A small multi-label image tagger, trained from scratch: width 320.
Rows from block 7 of a small multi-label image tagger, named by matrix and row number. Rows with one number within an expert belong to one neuron, the router's apart. Each number is 50 + 15 x the weight over its row's rms, rounded and kept within 0 to 99. All counts start at 0.
Before each expert's rows are labels from the 100 images, of 14976, where the router gives the expert most weight on average: "responds to" is what is common among them. Only what is clearly more common there than usual is listed. The data: simulated telescope pictures of galaxies.
# router: router (model.blocks.7.mlp.router.weight, 4x320), inputs 160-319
# gate: expert gate (model.blocks.7.mlp.gate, 4x160x320), inputs 160-319
# up: expert up (model.blocks.7.mlp.up, 4x160x320), inputs 160-319
# down: expert down (model.blocks.7.mlp.down, 4x320x160, transposed), outputs 160-319

# expert 2
responds to: round elliptical
router.2:49 36 61 63 54 37 58 44 41 36 33 61 24 44 58 59 48 56 34 50 45 40 87 52 51 52 53 53 27 65 51 46 63 50 32 40 42 33 64 65 41 64 50 18 58 53 68 47 72 69 35 38 99 34 64 63 68 53 38 37 39 34 52 50 57 47 59 40 74 87 38 51 45 65 27 49 67 53 48 41 57 24 39 56 56 40 46 56 64 26 43 61 48 78 37 73 31 51 42 67 69 29 65 49 57 31 63 43 50 46 68 26 40 41 57 81 44 77 24 43 38 34 55 62 59 78 53 34 55 37 59 43 40 87 84 75 67 55 44 52 41 33 47 45 32 61 37 24 46 50 38 55 54 59 40 75 52 51 38 36
gate.0:38 32 39 47 56 51 39 30 61 41 64 33 39 48 57 50 49 46 69 32 51 62 48 66 82 60 63 32 40 66 35 88 52 58 34 66 46 61 46 45 48 55 54 39 19 58 69 50 43 26 62 27 40 63 57 35 45 29 49 71 71 50 60 82 40 63 58 60 30 48 76 47 38 55 34 42 40 63 42 45 55 50 60 44 17 43 56 52 80 45 71 49 28 60 58 61 63 50 76 43 61 51 41 59 51 70 52 47 60 66 65 50 18 27 63 69 16 48 70 36 48 32 50 52 46 48 37 71 60 22 90 26 16 47 34 58 36 41 73 63 27 30 63 42 50 63 48 69 32 64 53 48 47 40 55 26 53 43 71 57
up.0:32 40 31 53 78 38 47 33 44 50 48 24 49 62 31 31 56 51 53 32 68 69 52 45 71 69 49 37 46 63 45 58 19 39 64 28 55 40 46 66 38 50 70 51 29 36 64 53 81 34 57 36 77 54 58 30 67 41 57 59 65 61 72 46 52 68 48 38 37 84 63 46 46 49 59 47 55 65 07 33 36 43 76 34 55 64 32 74 69 53 49 10 39 37 36 43 33 53 62 29 22 24 47 59 58 59 56 62 59 35 37 65 35 72 42 39 58 54 49 42 63 21 25 47 43 92 52 85 67 51 51 40 58 71 38 43 37 47 40 53 25 60 47 42 51 49 65 57 82 43 61 64 56 64 43 38 61 55 58 46
down.0:49 16 36 61 43 33 35 52 45 58 58 64 54 58 60 44 37 57 54 30 72 43 34 57 33 45 84 37 26 54 59 58 47 59 61 56 88 45 49 67 47 68 84 30 44 59 45 50 50 46 56 50 52 59 55 53 58 34 27 67 50 69 36 84 28 49 57 52 51 63 66 49 59 54 75 65 45 55 40 47 46 22 78 54 66 51 29 80 54 36 47 38 61 51 34 32 53 36 47 30 73 55 55 60 46 51 31 28 40 85 57 59 48 38 51 49 38 34 42 54 24 49 52 46 46 43 51 44 87 28 57 61 35 52 41 55 16 65 48 57 36 38 68 50 47 18 37 46 39 44 27 45 61 43 35 78 56 56 62 78
gate.1:37 37 31 15 52 14 51 67 55 60 49 30 51 52 34 43 54 65 39 47 48 43 68 62 44 48 48 45 50 46 69 73 38 33 60 41 75 44 29 61 61 51 35 58 61 52 56 41 42 20 63 41 65 48 76 73 40 52 74 66 69 58 66 58 97 62 52 40 61 60 46 44 62 60 54 78 21 61 16 54 32 19 44 64 64 53 44 48 54 47 74 28 34 91 51 54 45 49 36 65 44 55 72 56 44 52 45 56 64 62 34 36 42 62 53 22 52 26 52 59 45 70 47 44 48 78 48 58 65 51 61 48 42 61 58 36 23 45 33 57 64 60 54 48 47 33 51 37 50 32 42 44 73 61 17 49 64 51 55 61
up.1:65 71 44 44 46 18 48 81 61 47 73 33 52 77 53 54 44 60 43 89 53 54 68 51 52 33 64 60 67 73 71 62 59 49 43 54 51 54 51 50 32 79 59 41 61 41 48 22 35 78 65 65 09 65 49 53 23 37 46 43 57 48 53 20 58 41 77 28 70 21 78 45 79 34 44 52 27 31 45 57 47 58 57 61 21 37 41 56 38 50 67 74 26 67 50 46 45 38 65 68 48 46 45 36 62 75 57 22 63 55 33 25 30 53 47 32 93 48 65 36 38 42 59 40 45 48 47 54 60 63 69 70 55 66 66 53 42 31 66 42 43 63 44 72 56 64 51 54 19 30 43 27 17 51 79 50 55 36 59 42
down.1:39 54 73 49 26 31 73 44 60 51 48 54 35 44 74 49 21 24 48 68 53 52 53 33 44 16 47 41 47 59 48 77 37 78 61 40 60 34 54 65 36 45 58 54 60 27 73 46 24 66 63 73 68 49 64 65 58 46 26 32 50 43 49 40 57 60 59 47 40 60 63 64 44 17 35 35 61 56 83 36 74 34 80 58 57 46 22 62 32 22 32 49 40 61 33 10 65 75 38 29 45 53 52 45 72 45 55 18 44 76 18 64 77 51 52 56 38 57 39 56 54 52 30 50 77 41 55 32 45 20 62 50 52 53 51 51 65 68 63 67 50 44 55 48 64 41 65 35 50 50 27 49 44 65 17 85 65 28 51 64
gate.2:70 11 56 46 68 57 22 31 40 63 47 66 51 74 60 40 24 81 54 19 18 55 39 62 73 67 47 47 37 38 46 67 49 27 44 53 49 74 42 45 50 38 65 50 39 29 43 53 57 62 49 44 47 31 37 40 55 35 36 64 69 26 39 30 55 44 58 80 43 73 42 44 33 33 46 27 47 46 58 62 41 40 42 62 41 75 50 60 59 65 80 68 57 22 52 41 49 38 48 36 47 51 50 83 23 77 58 29 64 61 48 70 24 47 30 68 34 65 37 42 79 54 37 57 41 56 76 18 54 70 57 53 33 20 47 39 76 37 68 41 53 75 49 40 49 40 64 54 48 70 43 68 55 45 45 48 69 61 70 55
up.2:62 54 44 58 36 28 34 60 48 55 66 32 37 59 48 72 44 67 72 50 27 37 45 24 65 65 39 65 62 42 38 41 36 43 59 57 72 62 43 62 79 41 64 62 70 78 44 55 52 33 41 36 38 77 18 64 36 62 55 62 63 47 61 26 39 21 42 54 64 54 12 31 54 49 57 58 38 30 48 44 52 44 61 61 65 52 49 23 58 86 63 57 67 50 41 37 57 54 44 43 56 66 29 54 43 38 68 28 63 59 56 63 49 59 37 69 64 68 29 53 59 44 62 44 44 50 32 01 63 66 51 47 58 34 37 50 55 34 82 32 46 78 38 64 66 93 35 38 67 56 52 57 17 76 58 66 49 29 39 52
down.2:65 39 68 67 40 61 59 58 25 61 45 46 40 23 48 62 46 52 48 72 67 63 42 56 59 55 36 60 51 52 41 48 58 40 13 49 57 51 72 50 87 19 52 86 43 26 43 38 73 65 62 36 50 34 53 40 35 51 35 73 40 42 67 47 46 80 24 40 42 36 57 69 39 77 44 35 54 54 36 70 31 41 46 58 15 21 56 65 51 65 50 63 35 48 77 58 41 43 32 43 27 63 26 56 87 31 65 33 69 51 56 44 23 51 43 53 31 51 41 32 36 43 53 63 58 35 81 48 63 43 98 47 79 32 64 61 92 42 49 61 61 51 40 42 65 53 83 64 93 42 39 36 52 52 54 43 49 48 44 53

# expert 1
responds to: irregular
router.1:61 53 46 39 48 61 28 65 54 60 62 41 41 42 50 45 34 22 67 43 64 36 39 55 79 33 58 44 34 37 36 70 54 52 63 31 25 44 58 45 50 29 47 36 47 46 39 46 50 53 72 36 28 42 53 39 56 39 60 46 69 50 26 59 50 62 56 54 35 61 88 52 29 47 63 67 29 38 54 37 40 54 53 46 59 53 65 57 63 57 15 74 33 28 52 58 53 70 53 50 23 92 25 50 37 39 37 65 65 47 42 70 41 58 35 52 47 39 64 63 57 22 45 51 59 23 43 45 25 55 72 63 67 68 70 24 54 37 42 50 53 60 26 50 38 46 50 71 87 52 82 46 48 63 44 87 37 40 76 41
gate.0:50 45 70 19 69 46 69 46 36 28 55 54 22 65 48 43 51 72 54 61 52 67 60 12 24 46 49 62 35 30 42 45 44 74 53 47 42 79 34 52 44 37 61 43 46 43 55 42 52 62 82 73 27 30 30 58 49 47 76 29 65 48 35 58 63 42 67 55 41 29 43 52 57 51 44 57 54 35 37 62 31 54 63 49 50 74 24 53 48 63 70 52 33 36 41 47 54 58 43 64 61 48 34 57 61 45 46 29 01 55 39 39 53 54 42 44 35 30 38 09 74 56 42 31 57 55 49 28 51 59 56 49 35 54 42 64 27 49 21 36 78 53 42 68 51 70 41 44 35 67 62 43 53 26 50 43 56 58 49 29
up.0:69 44 44 22 34 44 25 64 40 51 61 36 55 61 33 43 21 75 52 49 73 37 57 43 61 33 50 81 39 42 64 51 57 63 57 51 47 49 40 44 48 45 41 64 28 59 43 61 39 36 56 26 59 63 34 52 46 75 49 53 59 68 60 45 49 61 42 45 62 37 45 60 70 58 42 69 43 16 79 49 66 46 46 60 71 55 52 22 55 40 67 53 50 61 48 61 11 69 47 39 82 62 61 48 49 32 84 41 63 67 69 52 51 51 61 75 10 45 78 48 59 15 59 61 50 82 57 48 56 68 46 46 66 48 59 29 53 31 25 58 61 40 61 44 34 32 42 72 61 22 57 37 40 33 62 69 16 66 49 52
down.0:31 68 57 58 45 30 58 61 40 45 30 65 35 52 44 37 37 35 39 53 67 59 99 55 59 58 32 34 48 71 87 39 39 42 51 51 64 28 35 59 59 25 58 50 49 65 52 69 50 53 45 46 66 47 40 72 44 48 53 70 61 72 62 36 66 61 73 27 42 34 64 51 51 55 19 33 22 68 73 54 48 45 53 67 39 63 54 66 39 62 64 52 44 43 37 45 58 26 24 37 51 60 30 44 67 46 32 47 56 23 39 75 91 74 27 64 41 65 48 46 39 58 42 54 54 56 47 73 17 40 77 67 42 37 69 69 67 70 67 47 52 61 43 14 53 36 85 71 67 51 45 50 68 58 29 70 55 35 37 52
gate.1:67 55 41 52 49 58 66 67 36 41 71 66 48 22 58 36 64 28 59 60 49 43 55 57 70 33 48 55 78 58 70 55 51 18 33 58 47 51 25 34 39 36 64 68 40 63 77 43 40 48 49 55 84 24 47 48 45 51 31 43 50 59 48 27 71 33 44 17 34 32 38 43 40 87 59 23 46 57 53 71 40 42 34 40 60 45 48 37 44 69 81 64 51 66 60 30 55 90 54 53 61 25 66 63 67 44 46 47 59 68 53 24 56 52 40 59 57 52 57 44 43 71 35 52 56 52 65 40 39 34 56 37 51 26 53 59 74 46 71 47 31 45 57 35 59 42 44 60 38 59 48 57 31 59 63 50 43 39 41 73
up.1:67 65 58 32 54 33 41 40 58 41 59 50 24 53 33 36 28 69 66 49 53 17 27 54 54 60 69 36 33 84 70 44 73 69 55 47 42 55 39 52 40 46 20 46 40 52 53 54 59 33 32 46 36 30 33 61 67 50 26 50 62 34 49 43 28 35 63 39 50 37 37 65 34 50 34 51 49 88 48 24 34 55 36 47 39 63 42 45 66 41 40 58 36 52 57 72 65 27 42 64 49 60 33 65 49 71 47 48 72 47 39 64 55 45 38 62 40 40 75 29 35 44 59 59 64 64 51 38 53 65 30 45 32 62 27 68 54 57 34 31 57 64 67 30 51 74 63 51 39 27 32 48 36 50 32 31 47 55 50 72
down.1:61 92 58 70 61 38 34 40 62 50 35 26 69 31 41 55 61 47 52 33 51 41 33 73 67 51 47 41 23 52 55 49 57 52 53 52 43 50 38 74 44 63 31 81 38 63 61 10 71 47 50 86 31 51 47 35 42 38 76 74 41 52 47 39 31 74 44 49 53 17 50 56 57 42 39 41 48 16 59 28 52 66 64 44 67 36 73 54 23 64 44 42 61 54 65 37 62 66 58 40 61 51 56 42 57 48 69 41 54 36 50 91 69 38 38 31 60 32 35 62 54 51 26 55 34 68 39 77 63 44 45 48 32 70 31 38 36 48 57 62 39 57 05 30 72 69 36 45 28 64 42 26 39 44 67 42 57 56 70 34
gate.2:56 71 50 86 44 56 28 54 33 40 60 42 46 50 68 71 22 25 36 43 41 62 84 39 40 55 71 72 46 60 55 45 67 47 39 62 34 33 42 67 46 58 55 50 38 37 43 40 47 47 52 66 68 54 64 23 60 61 51 45 60 68 38 62 37 66 47 59 38 86 89 56 36 73 54 48 51 50 43 38 32 64 67 41 61 52 30 22 18 47 58 53 48 31 25 13 44 68 42 83 51 27 37 57 38 41 59 54 34 46 42 71 36 41 30 49 56 48 57 62 43 37 58 30 60 63 62 29 58 51 31 72 41 53 34 44 43 59 63 57 36 52 66 39 67 36 48 49 27 56 49 41 36 45 71 65 36 63 59 39
up.2:50 71 64 71 30 57 44 35 56 32 64 51 49 30 83 46 50 45 40 43 49 53 38 77 51 42 68 18 33 27 63 50 76 63 52 58 44 23 49 43 65 53 40 32 53 57 62 50 53 89 70 36 63 74 42 37 45 48 43 50 46 48 57 68 42 43 44 46 52 32 62 26 54 70 79 57 46 32 27 43 25 53 40 38 44 57 22 41 50 58 49 48 59 58 29 62 53 38 50 72 50 66 40 60 52 79 71 69 47 30 38 68 49 58 43 41 61 45 35 44 51 49 63 56 59 42 67 39 41 57 61 72 58 66 51 62 48 94 62 35 51 38 53 60 29 39 39 55 54 66 47 42 20 58 61 82 58 75 69 55
down.2:63 55 69 33 47 51 44 39 58 52 72 55 42 38 44 50 46 72 45 52 81 43 49 53 51 36 66 85 72 65 13 48 33 64 66 43 55 48 55 48 63 36 22 34 73 64 47 41 45 79 48 61 80 31 82 37 59 61 62 51 46 40 27 52 43 77 47 43 31 67 95 22 46 42 48 77 29 49 63 72 78 56 49 45 53 21 43 47 44 22 46 44 54 40 68 36 74 46 45 71 47 80 53 55 31 30 62 53 50 50 41 60 20 48 57 25 51 83 52 41 45 59 60 56 52 27 31 50 76 73 41 55 69 74 60 67 68 56 56 38 64 37 63 32 58 51 37 07 70 45 31 49 60 28 46 40 41 64 38 52

# expert 3
responds to: star cluster
router.3:67 57 35 39 53 41 55 42 15 35 15 49 56 54 56 52 50 66 51 37 33 40 54 60 54 65 41 71 62 43 32 44 59 60 78 49 58 69 31 64 80 40 38 58 42 62 22 30 50 55 73 44 47 52 45 54 06 79 68 90 62 75 55 49 60 33 49 58 55 52 46 51 61 53 51 67 65 38 49 84 74 33 55 49 51 42 14 64 42 45 40 41 66 24 41 19 78 59 52 61 54 19 71 49 45 66 65 41 47 51 59 46 49 56 56 56 53 31 30 59 55 58 47 48 32 36 73 37 47 61 50 54 64 32 30 39 47 62 68 23 50 39 49 57 55 49 39 38 47 61 72 52 64 70 46 64 55 62 34 46
gate.0:57 30 33 59 30 28 47 60 47 58 61 37 41 41 29 49 77 59 51 58 24 43 41 56 22 60 74 51 67 50 52 32 63 55 25 49 48 61 45 49 61 59 79 52 42 66 46 70 35 54 61 44 32 52 55 54 69 81 53 29 59 71 70 54 59 43 41 76 50 50 51 42 61 32 69 69 38 51 57 69 50 35 44 27 71 40 21 55 77 56 67 76 36 36 44 70 41 63 59 51 47 40 70 62 39 46 78 55 56 47 46 40 58 55 56 63 85 70 66 15 71 50 25 32 61 38 43 49 62 42 47 72 32 49 49 48 15 34 63 80 48 52 32 74 56 29 33 49 52 36 52 62 71 59 54 58 55 40 22 53
up.0:44 73 32 65 68 48 62 43 38 61 46 63 60 46 38 48 35 62 56 54 28 52 65 11 47 66 31 43 41 59 45 40 49 47 10 46 83 65 46 60 14 38 50 52 28 53 59 32 16 39 37 48 43 63 37 55 49 76 71 66 69 46 46 55 71 38 56 60 33 32 24 46 44 16 53 61 56 47 47 31 52 21 26 49 06 58 54 37 22 58 34 35 56 67 71 37 35 43 46 39 43 62 74 66 38 45 46 16 68 61 63 31 38 63 43 47 43 41 63 64 84 27 52 54 35 50 45 49 17 54 26 33 59 38 23 44 48 49 48 50 46 66 41 65 83 32 61 42 52 67 61 64 53 29 41 50 77 44 54 40
down.0:44 78 43 72 59 38 47 39 51 47 70 54 65 57 47 41 28 40 46 44 37 33 49 51 49 51 48 43 48 64 50 53 75 63 39 48 34 34 36 44 24 38 48 66 74 68 62 42 22 75 75 42 54 24 57 78 57 70 42 61 35 41 66 56 51 60 42 49 29 48 26 38 53 58 37 32 45 62 75 49 57 75 67 49 42 38 65 41 54 59 69 23 43 62 57 51 51 69 22 73 28 52 26 37 47 46 61 44 34 64 51 40 73 55 47 45 73 33 39 83 45 69 32 41 58 46 33 52 59 38 62 16 52 24 65 44 31 50 57 63 74 59 35 30 31 62 69 28 57 53 65 39 35 34 59 55 26 56 61 56
gate.1:40 63 56 53 50 85 28 52 58 41 54 27 63 43 30 48 34 38 51 39 45 28 38 39 64 66 58 34 49 17 38 65 56 52 52 74 64 59 57 29 69 78 67 74 60 30 46 53 46 93 70 21 51 42 35 54 60 23 64 56 35 62 36 68 61 52 76 31 73 67 63 64 43 31 40 64 78 65 42 46 34 47 57 37 50 65 75 33 58 70 49 34 44 15 52 42 46 66 36 62 19 44 70 40 59 32 48 56 37 55 19 99 66 46 77 58 47 36 25 51 16 61 33 48 57 50 46 72 54 69 55 56 56 62 58 46 47 47 59 71 19 44 35 44 74 64 48 59 39 63 51 27 34 43 59 40 30 50 63 33
up.1:57 87 42 53 59 60 39 56 37 34 35 79 69 27 45 61 69 46 60 44 44 72 70 59 63 60 22 68 55 45 33 30 64 30 65 47 48 39 51 27 53 40 57 41 51 44 19 60 38 66 55 30 32 69 18 51 44 30 62 44 57 57 39 51 30 20 53 48 37 57 58 57 45 90 35 71 59 20 63 56 34 59 84 50 66 43 50 60 65 53 41 58 63 69 44 61 28 54 65 48 65 62 62 54 52 62 45 64 37 60 53 47 46 54 50 63 38 45 35 64 51 62 35 62 56 36 77 43 46 56 80 36 41 36 52 67 54 46 55 32 53 38 50 33 20 54 49 37 33 41 38 27 35 63 33 64 41 35 43 49
down.1:46 15 70 79 66 39 42 79 37 64 49 66 41 68 58 58 33 39 57 33 55 53 73 66 41 52 42 18 21 36 37 42 36 79 33 40 48 46 59 68 39 67 26 22 84 44 39 58 38 47 33 52 43 18 40 32 70 31 52 53 19 24 50 36 41 49 59 42 14 61 44 59 35 38 70 46 40 51 62 55 41 10 41 46 45 37 57 46 42 34 39 40 20 54 50 56 48 54 39 50 31 46 29 52 46 43 42 52 45 58 34 41 25 41 58 73 67 81 78 72 48 42 40 34 48 40 55 42 63 56 38 59 44 52 50 38 55 35 59 56 65 73 00 59 56 60 53 48 68 59 38 45 65 50 62 53 61 56 57 78
gate.2:53 34 26 55 35 25 31 58 70 82 18 55 60 62 44 49 34 79 68 42 61 47 72 45 88 59 67 75 38 60 72 49 64 55 58 28 59 51 75 47 51 66 65 52 91 48 59 45 33 75 51 58 52 77 52 56 73 37 60 50 72 38 45 56 51 48 51 58 55 83 54 44 52 27 40 35 21 61 62 34 55 57 09 45 59 56 29 59 58 43 35 44 36 22 62 44 13 36 53 64 92 48 40 52 50 46 46 17 80 47 49 65 54 46 55 61 58 18 45 43 49 66 52 47 55 44 52 62 51 23 45 68 56 46 47 36 45 38 62 39 27 37 75 80 52 48 62 76 51 26 67 64 43 31 26 46 53 49 47 56
up.2:41 74 66 58 56 55 59 65 39 15 83 50 34 55 47 52 54 47 69 48 74 44 41 17 55 64 29 38 50 52 26 36 41 59 31 62 88 19 50 46 36 66 61 46 47 69 20 50 62 59 24 26 77 50 57 31 37 58 65 40 25 53 59 48 63 35 34 24 44 54 33 36 81 51 58 69 58 32 28 49 55 64 48 50 51 37 92 40 57 59 46 55 43 66 29 23 72 79 35 22 22 52 46 56 81 35 66 53 47 65 51 41 54 72 37 29 54 47 74 34 67 62 51 63 57 52 29 34 42 48 36 51 47 49 39 56 41 35 59 23 38 62 59 36 56 60 38 40 41 51 42 59 72 69 71 34 42 19 31 67
down.2:53 61 52 85 63 64 30 52 68 42 51 75 36 68 43 47 45 37 60 36 22 59 35 31 61 33 69 64 41 40 54 44 58 37 48 27 61 26 22 51 49 60 56 64 46 46 57 51 44 48 36 40 51 72 54 43 66 53 49 38 60 38 10 67 67 58 61 43 72 46 51 45 48 49 35 41 58 56 62 51 79 47 41 50 42 68 48 53 37 39 65 55 39 68 44 32 84 55 51 89 33 33 61 42 30 50 28 32 69 72 29 34 46 63 50 70 44 60 50 55 59 67 31 37 40 25 53 82 85 62 43 50 29 65 32 62 43 54 70 40 59 74 25 61 69 74 65 45 69 49 48 65 74 49 47 39 38 40 67 56

# expert 0
responds to: merging pair; barred spiral
router.0:51 48 48 29 33 54 45 46 66 50 66 68 75 70 47 49 73 68 46 45 53 78 33 40 28 45 52 24 63 52 69 36 39 35 41 61 74 55 65 17 39 59 66 78 56 37 65 38 24 21 47 79 32 53 49 51 53 61 23 35 51 46 56 44 56 71 48 30 58 13 46 51 55 37 61 44 30 64 54 51 38 79 56 58 55 61 60 28 27 50 87 29 50 47 64 50 41 39 46 30 34 46 34 55 42 57 40 33 20 53 34 55 56 40 67 24 51 35 62 50 57 71 57 38 66 47 46 72 65 60 51 51 36 42 28 55 49 46 57 49 53 64 59 51 60 48 58 65 57 36 28 41 41 22 65 08 66 40 66 70
gate.0:69 74 46 44 69 40 55 06 25 73 23 61 60 41 59 42 44 61 28 47 55 56 62 50 46 49 50 36 43 49 49 50 50 69 48 28 38 29 53 50 46 85 79 60 43 71 56 38 63 32 33 35 67 70 66 36 80 37 30 33 37 50 60 33 34 51 41 49 66 78 53 49 39 46 60 57 41 84 32 32 90 49 49 55 67 63 47 81 60 45 62 47 40 44 68 39 47 32 51 37 61 36 27 45 60 36 48 46 52 59 47 45 61 54 12 42 27 48 25 44 49 90 23 45 39 32 43 62 65 67 43 51 37 47 51 91 37 66 66 55 39 15 53 42 62 65 44 54 43 16 32 51 39 50 53 34 53 75 45 51
up.0:54 66 40 61 58 43 55 55 54 45 42 67 35 37 61 24 60 70 54 53 31 63 72 49 21 66 50 51 62 86 55 50 79 68 40 73 59 59 61 51 50 43 43 55 55 57 34 52 63 62 66 67 32 63 34 72 29 31 73 43 42 38 65 43 31 29 64 61 47 48 41 45 50 42 26 48 69 25 56 53 42 58 11 54 57 48 52 67 64 49 36 77 42 56 44 44 60 50 31 73 42 20 71 68 38 66 40 44 47 54 45 68 43 61 53 67 58 63 78 28 57 62 42 59 57 67 58 47 51 30 54 23 47 72 75 47 27 83 43 32 69 61 54 65 45 28 49 60 35 58 51 48 88 57 59 79 86 37 59 52
down.0:51 28 40 46 47 52 21 49 44 29 61 54 58 53 46 65 34 43 56 46 59 71 24 55 34 55 72 75 67 36 39 66 48 57 38 64 13 24 77 26 56 58 50 39 61 57 74 32 51 47 65 61 18 45 64 31 47 47 61 34 70 32 38 66 54 27 22 53 43 63 30 61 57 50 66 50 41 41 56 41 31 68 45 67 53 60 80 57 40 43 58 31 17 52 50 74 53 52 42 30 31 39 37 45 41 43 35 48 50 40 58 31 43 54 63 39 57 23 64 61 75 36 64 74 39 38 40 51 69 44 48 33 48 56 25 58 47 44 37 45 62 24 41 30 25 65 62 65 59 49 86 38 47 49 56 37 64 67 41 49
gate.1:39 51 19 47 83 54 42 59 41 57 44 88 63 55 45 53 61 81 40 47 51 34 36 38 56 62 36 64 76 54 48 30 33 50 48 55 46 57 52 45 62 65 63 61 55 99 67 34 60 47 40 38 75 35 51 50 40 77 38 80 37 35 53 62 32 69 53 67 48 59 81 63 78 55 65 45 43 69 53 47 34 52 48 47 60 38 34 49 45 39 71 38 39 37 59 65 43 56 44 46 64 45 40 75 53 66 57 26 37 59 46 65 50 57 48 23 53 54 84 42 49 53 57 26 36 84 48 90 63 72 53 63 52 57 53 46 40 46 14 65 39 56 36 63 72 56 42 53 60 22 26 71 47 70 60 40 42 34 65 51
up.1:45 55 53 51 35 27 27 64 46 41 57 39 58 43 50 52 44 58 58 39 60 62 69 35 32 51 83 41 58 72 64 66 48 51 54 52 70 48 59 45 38 34 55 54 40 44 37 65 69 86 55 50 34 66 24 71 22 42 78 49 53 61 59 27 50 45 85 37 52 50 41 60 74 62 39 62 49 56 00 44 65 48 58 56 28 58 46 37 45 59 36 44 48 65 76 49 28 47 28 56 54 34 64 54 54 56 24 33 35 59 54 38 24 45 28 63 52 28 52 53 59 36 49 33 52 73 68 57 65 44 49 65 47 61 53 75 12 68 38 70 72 38 70 50 66 38 37 57 30 53 40 48 40 54 32 66 61 71 57 46
down.1:32 36 31 43 25 62 63 40 51 42 43 37 32 55 55 58 66 50 57 52 64 64 55 34 54 86 55 35 81 25 43 48 57 51 36 33 72 41 56 37 47 31 37 60 56 39 34 46 51 79 47 76 48 67 43 36 65 31 51 42 58 44 42 69 54 58 40 65 72 56 28 37 66 37 48 60 52 48 56 64 56 61 47 70 61 43 71 50 74 46 45 57 27 46 47 41 60 33 70 42 73 42 53 61 35 54 37 35 70 69 51 39 61 42 90 35 73 63 62 51 54 39 42 37 63 50 51 39 83 67 22 56 43 54 30 62 68 44 44 32 54 26 62 67 62 46 34 71 29 63 49 46 30 59 38 20 55 61 41 37
gate.2:61 51 50 50 40 55 64 58 18 44 40 49 39 41 46 58 52 28 29 64 39 77 53 27 19 45 34 62 57 41 59 35 81 38 58 53 56 48 46 68 47 38 44 53 33 66 52 61 43 80 85 62 65 54 35 64 62 42 46 60 89 45 82 59 48 38 62 56 50 61 36 37 41 44 49 34 43 50 41 44 26 10 45 46 22 56 46 67 60 69 51 44 62 34 64 40 39 42 55 59 25 69 57 41 43 55 60 32 59 63 51 66 31 64 38 25 61 51 58 79 63 32 45 42 59 60 32 43 46 51 61 56 67 49 55 58 58 57 71 66 82 42 39 25 53 37 44 39 46 48 37 33 35 80 50 61 36 47 48 66
up.2:46 45 41 27 57 61 25 42 42 28 88 17 74 39 70 53 43 12 55 71 39 23 41 72 57 38 50 79 48 37 83 58 68 50 48 54 15 54 32 66 51 43 52 51 36 44 82 44 52 63 34 44 61 53 74 45 53 65 53 43 40 61 35 57 73 72 31 60 54 54 61 38 60 56 62 30 62 52 52 32 67 49 71 56 51 62 46 18 22 62 59 51 37 19 58 43 48 59 46 47 64 57 41 26 10 60 65 58 46 30 48 57 53 55 35 48 79 11 42 46 67 33 30 63 59 50 43 48 49 41 54 72 54 50 41 41 39 60 45 53 43 21 58 43 47 63 92 81 68 73 53 70 49 41 39 32 55 32 21 63
down.2:57 45 51 67 63 52 47 76 63 59 54 50 95 68 50 77 39 30 32 27 40 48 58 51 48 47 56 47 42 53 48 57 73 60 50 66 39 48 38 26 37 22 36 50 59 52 45 78 59 47 70 77 30 73 42 54 52 59 33 43 43 37 60 44 61 37 56 62 40 61 46 56 43 62 72 33 36 23 56 54 37 55 72 30 44 72 82 39 64 72 43 38 58 63 45 57 46 49 47 29 29 60 60 42 61 26 53 82 53 44 84 49 35 42 65 24 41 39 52 81 47 74 49 66 44 65 36 29 46 51 66 25 73 50 62 65 45 47 47 43 22 49 44 64 25 81 41 71 51 68 63 49 52 55 53 69 41 38 76 40